config.toml
dataset = "rendered scenes of toy objects such as cars, trees, mugs and chairs"
encoder_shared_expert = false
decoder_upsampling = "nearest_conv"
eps = 1e-08
lr_schedule = "step"
Rows from block 15 of the encoder of a small image VAE, named by matrix and row number. Rows with one number within an expert belong to one neuron, the router's apart. Each number is 500 + 50 x the weight over its row's rms, rounded and kept within 0 to 999. All counts start at 0. Numbers have three digits each.
Before each expert's rows are labels from the 100 images, of 14976, where the router gives the expert most weight on average: "top examples" is what is common among them. Only what is clearly more common there than usual is listed. The data: rendered scenes of toy objects such as cars, trees, mugs and chairs. In brackets: how many of the 100.
# router: slot weights (encoder.blocks.15.mlp.router.weight, 16x160, trained with AdamW), inputs 0-79
# up: expert up (encoder.blocks.15.mlp.up, 8x160x160), inputs 0-79
# down: expert down (encoder.blocks.15.mlp.down, 8x160x160, transposed), outputs 0-79

# expert 5
top examples: count: three (68)
router.10:525533560605496496424533495571631516449480460514550476517438494427502499447441473490581491453576425442594479474474526509483585466631464541355493516466573501427460449581467417469555496493499451450479485531477545531554463464534556544513491529
router.11:483554548561491466448577522549613554457502479574538473509471498482498504469455483476592435474532471479585491459461501486472573503602488520337486550514559486470441522600492425496525478508518455458425445566484639505545451451529572483472554508
up.11:485488459473437525487518428487477412405481489504518453515454499600435467479479461483517434528601445428535455522489497522545548557446498537607412586510553531454442528637529475494597548482522568460484425590520509437517546525489570502611507519
down.11:514520465497545499456509550513418507436507479453433473550521539465533515574425559472512436501585605567477513476530517578510579483489485488485532444561507456529549516584484575553437468504474464531535477433498490473509543494386492460488579429
up.12:546485481532562453533416464499561523477453517477570520488464455432554450505460489560447543452457498558418553484573379540441399550518528416577407583496456543435637523640539476531443425540534419470620536453499526516534463458465555537422461511
down.12:447520447456594485452503482599418453549520444526504517413515509482441546528537495566534490485430455511545376558518460454525588545534452501480538492482511544543398483491453432381523530490485540488413484558406532544451527437581453462490467528
up.13:463484509481517460543540493504578499482534469425519602545413518413567460504528376523449549450476551590518554524556478565489626462506608570515440462511452474469566518556518507503481549483440490394519418475449545457536521591485533440523538522
down.13:433401430506527484424513515580463433595503457483485463477459495463490539466550580465506532488446537514448469577577550433503604511444392482474485479481460569495527480608488501479498498511534393541509579503577504571551487508576381467508461521
up.14:362529551490470382555536484511524469567451470485566593551461496431466447504428432477484513482442514577577501467566421562495399577533557536472480468525435540437472553475476399504436539527424494494452506507441611477511445462543613513452481554
down.14:607467502467577600484451578426479441571573518469538581451577515583441461532502506565533554546527477499442393487487518514578568400383468457445485579480520430503447567432397519540547403596513500557535513418510457484421481509481461532496485478
up.15:572428510506480515562520615517561398496575421469564491521487605454482571526552503508513446481517441510585458594467546489496469551506529484455588419527548491470484495407559491470477470518411449480374464519461521556477444538492480424478469498
down.15:569547452454407508523453520450541485459451594483399447490533474656563469506427518493472505514532570504475537468526417572518517499472506617462487512492483448523520554448513489503424482457550470461569528581558546420508637494505526539478623491
up.16:551518549543504458490554508515562545489525500511544521412542463425565498576542583451452546485514556504435496547488501499525593469431462468498517570416530448537507456429528559481399476365477494470500574542564431581502491601446445503543481467
down.16:439523434513491478449468489519458448460393561563472403484412545548463465503512401441591465571485511483610527503640516473473500491534400574548474512521548483510534538433482462572550583528498488447480519520425516480532499391510563555497540539
up.17:540516420469514539502507513535523549556404467463489484469478538523493517482478586567487524508458452544479499520468486463496218525591547513529514462528454527574510472181501542492543474571585502467523454565525477497460551495458459492513483494
down.17:532490534474603496517557584617503525601522505543555492541500516471542476464456455517572483614528423450584452400446444451532358477489518471500568466454542465474473547461546478524456428478412471549580513489468436457413489425498523575596488551
up.18:523567444584543491497472453533527453518546436495515563490541472438562489538474536488443640519422590556433543532528465491450304534424456565493482494478469569518479447416463448536433499517591520520578533467494459492461588524419489460479543448
down.18:510527469472613469542513478433493446528493434456526488516502540597531483502348543453540461562499524511550528402522543541519431463457473569472581560420526547489433584485483465542492511500431381471455572472461502506570578499512483493530412531

# expert 1
top examples: count: one (74)
router.2:524608573572482529447488465553555549459449514505554462440468543433554434441506470495556515448591454465608466511462528404436560548520487558470505518424570501429510433537515457478547406564412490468527459513508479563580481489493545512474533501
router.3:523630540505528513440489447572555529460465544475548477473394523407526408464465518508569511446537461471612471484456459451396570531502457528458508556447551465463465449579463441422514434568422502450515421543479517547571438520464550532492536483
up.0:417469469474428480551460495497448499400493504555532425481497521589440366496464456506528402465478514464487474474556472490506690563504476550551402577564464493512562447564497530498556536536431564513541506586496501441526417523489540521559512546
down.0:496515508524484493492509531459460581542567582429522545513493454472436537438505549490479441484538414530480483536449456502499607474483467421478577534541516464522502523636524505539454465517611638515481508477528439454421521554500445485533458489
up.1:481511515434433510479551563494494627538452562523459529504546467464519563504442449536560541544538490540488434501455616514611429435469498510528544369524581472519383615360567517499424576467487476504534441496478471531477548488519437552587458513
down.1:464480415483498484412457494558553467604454396547470505467470508380488385530565539474457515460535357462495518488547470473516494455523487488520584534484520530431482476426464438473530501458476413483517485472429552575516472471527506472496403533
up.2:474403511541472495449524512471406531537527544487430449512557506463410486468506565474518474509526454467530401487404467459523484481643466477526495422544594427555458580301511461492547570515536435551425548535485470523491523449607463587508494457
down.2:580466491488527479511439482474558570526485499520522531543501428531497500549501438449657518414582488471539531593419548468462464558510585533452434464522505532570542475547508468572510460519464542478511433537487583456468555563498584503523547482
up.3:458544500490476543406534506532511587565500547459470477464500487495593478470494477550464598441482469508454518538434504499423565396584610503553451441430517410513599415431451536381506484465530447385526478456494485594534389557525504478453499463
down.3:487492464573457546521410489579495514452497597531462496483525532479537583591385525581479490524443558468449485472489530463486476562493428491501428551424474531538476577419596417423567536538403508521502512437647442414506522515468511471540537561
up.4:488455407480503547552526468527579445370502453457499460540440516539496456455618532492557459503630368407549439507517510482502514525546552528537472459583514506556545490457473477481576424584572519440532504510469422416524434565472529437480466526
down.4:500508520592535509468505532484429557581459569528478481482496464515443567591440464545518458508475507545519561512429490526561496612564557505462548416565547495460536560587522539459374603475504471531429400520485516509470549504481598522552601433
up.5:566498477554556566465447538512435440480519493480496509505506575442485523512510503499543422564443430495472477513519472536474236570581416483438555509547491482531556511301487496484581483576562491538526584432543503449516525476493446489451506523
down.5:507532499488623445490443427456553572573488493568580528521483433492570510569565559495592473541500389526533489462477467507529514497542549563514575495470510448423470534395473531574445444583483519483463448506484460568489572508445568428481458467
up.6:485508417489509550555563542459488503459491540472456476553525479488450439404509499463562473526556451396431405543511454483518425508579481522499536437579525441539446574333429518511550496597506515496421512491463413496446537438540551495520455445
down.6:611505485471587469496426407443546501518477463562490398451488516454360532578471546557521499562490411470612539459432486451498433598510520532467482465501542477501379560477451476519484486475412474490482422543486514499460457414545536486501391480
up.7:502586451579533514543408478495557575450383468462454500483457488477510444546426432550457528480400592494430531430536447490468482593466505477619456569445438558528573512570486530545515446504601508528540509495465525464553577546371579426451536501
down.7:445438528474524488505633535409398428598588565508520470456503453488432535442528575445510487461536520520539463558452588457525560476492424509458584490381549561542473570470434470563414590519509532485524562565492504527536521449553454480564470503

# expert 4
top examples: count: one (81)
router.8:509579588544501487370492522535606477520497475521495492414518520434458473501467545372575501455516458456570556480477396415528535425561517546499465519461522519462484474552521474463544438586523512450390469540483604548537469474455559504454500507
router.9:534570552567502516418526482523600523526523522531524506410477522420451466490485610409527515468460444499602558439478430421523512445546477526496427528512458543484484465589514423493536432610545472475433458544534594593550515488422478502423469481
up.11:468496406510533521496525497490514497469439477575491516537559553504467456473490494484523483510446488411396462496504459470478313636591439527507523532571510476548463514317445499481596463559572569533462550494447454433498607553456490429527545480
down.11:605485511515415485595510496515501552552484495533516466497527480486514505515418514608549556483450540465569560461438507537497383400555544527475545499460524446450478531302483504487493533550400525514412513539506535593436517500525567526482514448
up.12:543481518473459468447508506517463443600557463472455529549466468484500559529552484493479553505462502588588588568493476472521231413434546496511452463517530519569483504268468522532471512488453519500456482526580550579503475524476486527488489477
down.12:454479538512513494490478472596554556492476575559528482545552485470542463517426527557506485507405550454449508482484486476483288577583495567507477567469411522500587477256497478496608459488502461504560510545481489500526510534532534528474532539
up.13:512453429454578558520485431538482366419455513546570503540491503551352532421456416507555454534561525467526422504528463510414497549513501568509456591570544473452528559668463451476571493521543584488436474491445484442501572492493528452606534503
down.13:453459461533460499615576525505530540522542514481450518514441482485502501522506507431453450588531423553495568510471527466550677510471553452445533469519463472556509478688470546508391566481626446468577535562560555437540509533418435454505415488
up.14:580480557472480478443461484585513405518565466511517503507447527518514607531591527455478495477517417549637516559478582476504622414442575545501479441518550478436483408575477452485443540434531536441478434500487525477525437513547475510562485501
down.14:409462452483534521560512480430486496514498525459467497501555472437550503507445512508502516522556485487410526563564471456507632573532486393551505499494427503551493519718514535486498541587589512513570515554533484524509504520457466459463502563
up.15:511501473502459514481539480467506510557468478452457518504529486516486493473506527498454554523433518509481483556513488494534102483473520476494503504515481487560497513145449489555514512523517502512546503529527486537476546518498490481498548530
down.15:538491534535440468491499527495529561478488470544493419429498495507479463519391548580591545451413540478556525486497502540475295432609532516488505533503510502444556532276503505511507495509438467520477526467488526539527502417569541622467496509
up.16:480470513485504509547368508494515480512576539462439465578606509482467484459529469537525453520520445477583477508474460563407561450499492514474398520531550480442525634579487431532525552576446485565576420454460462438515444389656627584547459493
down.16:413484438394519479494576505493499532454488503476497479513435501520401546482559577432374569468505459510424508492489525491512714485498521446440496461510473552509572459655497450505435449433567493497463504434544473492509541569383417458489494544
up.17:482515434536487588488494480492442534449417511537487399557588487581403381501420477496553436537472500485436431439529452493535431590566418528496511498593498544551464520367505469475545484591501516541474542511495474512487543422545537466521522477
down.17:531532495485513470547538509526536466554482531528505539546478491531555524473486450552542481434502452529579523590438526543480430427548586569469412509472579448441516474339492522517433551466357495471426495543503454482469493489500566579517530463
up.18:405503511528487465504608508422489458609466496576457600511495505471535532492538487461460565491514527505574529536492512529516362365451563493438453458452503525543490497501435463545429527449506484524517495483474538561557464519485486552417532563
down.18:528532483563494524517511507516616558440511511442518517459477496417584488506473448554551489512536509505431467412489484424511384558586529475546466513521453547489542434325550508496528448569571487483584489421553548471470528469522466509436481537

# expert 3
top examples: count: one (94)
router.6:527555552483528482425514507573582532460506474463525472475518484424511431466504531444538590472541447425564515447496456471430563477586448522371459473489549489457529476574529406478495434535478538446428465527477572515548471515521494533384585569
router.7:513542499510489541434521463559585547459533465512507432486504460427546441489448502461533543486556463428559559443474476520420612475591484573379464521469558502455497470574491373478497503496428533459483486524481555538586464522516514479444501594
up.11:513507461497491505513556470494516497536539479489521539468532508469485492435521534519488544520482498519483516567531484505536137516469475501445558472479477532599508526181473517575513447533541483490587498494495472522464546515505486444473523522
down.11:522494461522426478543545535632530512600464516518516506523437473427444500546507477435538504473522458530552508453441514531448293493554570525508477453474487523497458501451525464512516436504409484456434474363471505560464604481517578501547581489
up.12:453509398561498486518449494489489512479307483538526442474552507561496529573482528504507450487465540509413480445436447496492408651540441522492458582520484567509563515416533497389562469506583524534512534576468507390539546538442517476508554540
down.12:488542451498692522491552498492562479469537416529505479485428468497494522510518553577488476546560485488561438455399487532503370392406545530494548442512517423524492546558517540603469478573437504475393491564570488468453453460502570476523485457
up.13:543504546577496484463443486522535543524473510460493484475465522461458505546418431469494528539352557547526496424509469464556301559528481455510551506480485461483508427279453474458474498447588538579524540490540560532573520546416483504471537426
down.13:481473553458535446466538420553564501480518448487565585614446481525464474496485609470571535553523479495554444581464450480436429457412522405568399500466505519574461543455486492513503455620468452469581484457507439509426529511574528506526368536
up.14:536520433530481546455471557438548555484478482437478475542564541527385479475491524492594426522530456502458412467473490521512359498620475533536542455603568484513495502241493490424472455494532496528414518523522425512500524474527531520481484484
down.14:455541507509515526554538528576497477537480595570498534451504474492628524481509487510578498534456446507548561535441483495574436499530600555484525493552510510547463505351463515583495427538442464505506473479520551619464585473489587550442425482
up.15:497501545557525470517482550550577609537475510527521497507440530493546534546504497499424551407449489531523580478466515527494602476537575474501555530454512477451543357728516551465412479429504489470456505465501486519518393554468474494465490475
down.15:474508478529515513525510459576461407538541373525424466437546486526624462452524504581468493496469604480507446583520500557521614545425481439483421418448419531523507469611519470481519569518537462541576534590492534398479555378492470557411524532
up.16:511557419503560528511486475518493544373365518440552436530492513550464427472456468476537408498560501517376463432462455486493530613574503543613453467567481521544551514441500514444519445544562536458526436509480455382499560485534526456508501490
down.16:495453508487427526482565560493508435596605424560476528520502497604467547474554494503564506488510491518597443518409506545567492481419551514387624488547576479564464592609478526508373529484432487528450520544492527469408539509458552494514490482
up.17:513573424587495553435520447541552434422484477544478507485508548493528483491530537462537514505466466434488481534513467411539335550527461549404505538562483500520489467312334493556560400605525523500515545511517490472489518547469450434528553501
down.17:584516485492405490542532489496503564499462534533476493485451463507668527464536502585445413509531506541540551559526488495466383450538522523494457505488490500405456465382485493540513558517487517476477535515522604538493498485536596525429463421
up.18:603477406542541498546524495579639419455501511508547527460441528490562521536601514495439545458527471521530539568507509481457570539372543538479544528407490509463543386611460536475526460498486471390583502491457505449562502607459484472473496542
down.18:366554561506631524535478529523476524513460538415475478569488497567404488585432526451450542456546527497407493414576462449485628504484484444544497428551535463460521571538501492534460560555511481536428574506546484385586494486473458459495531521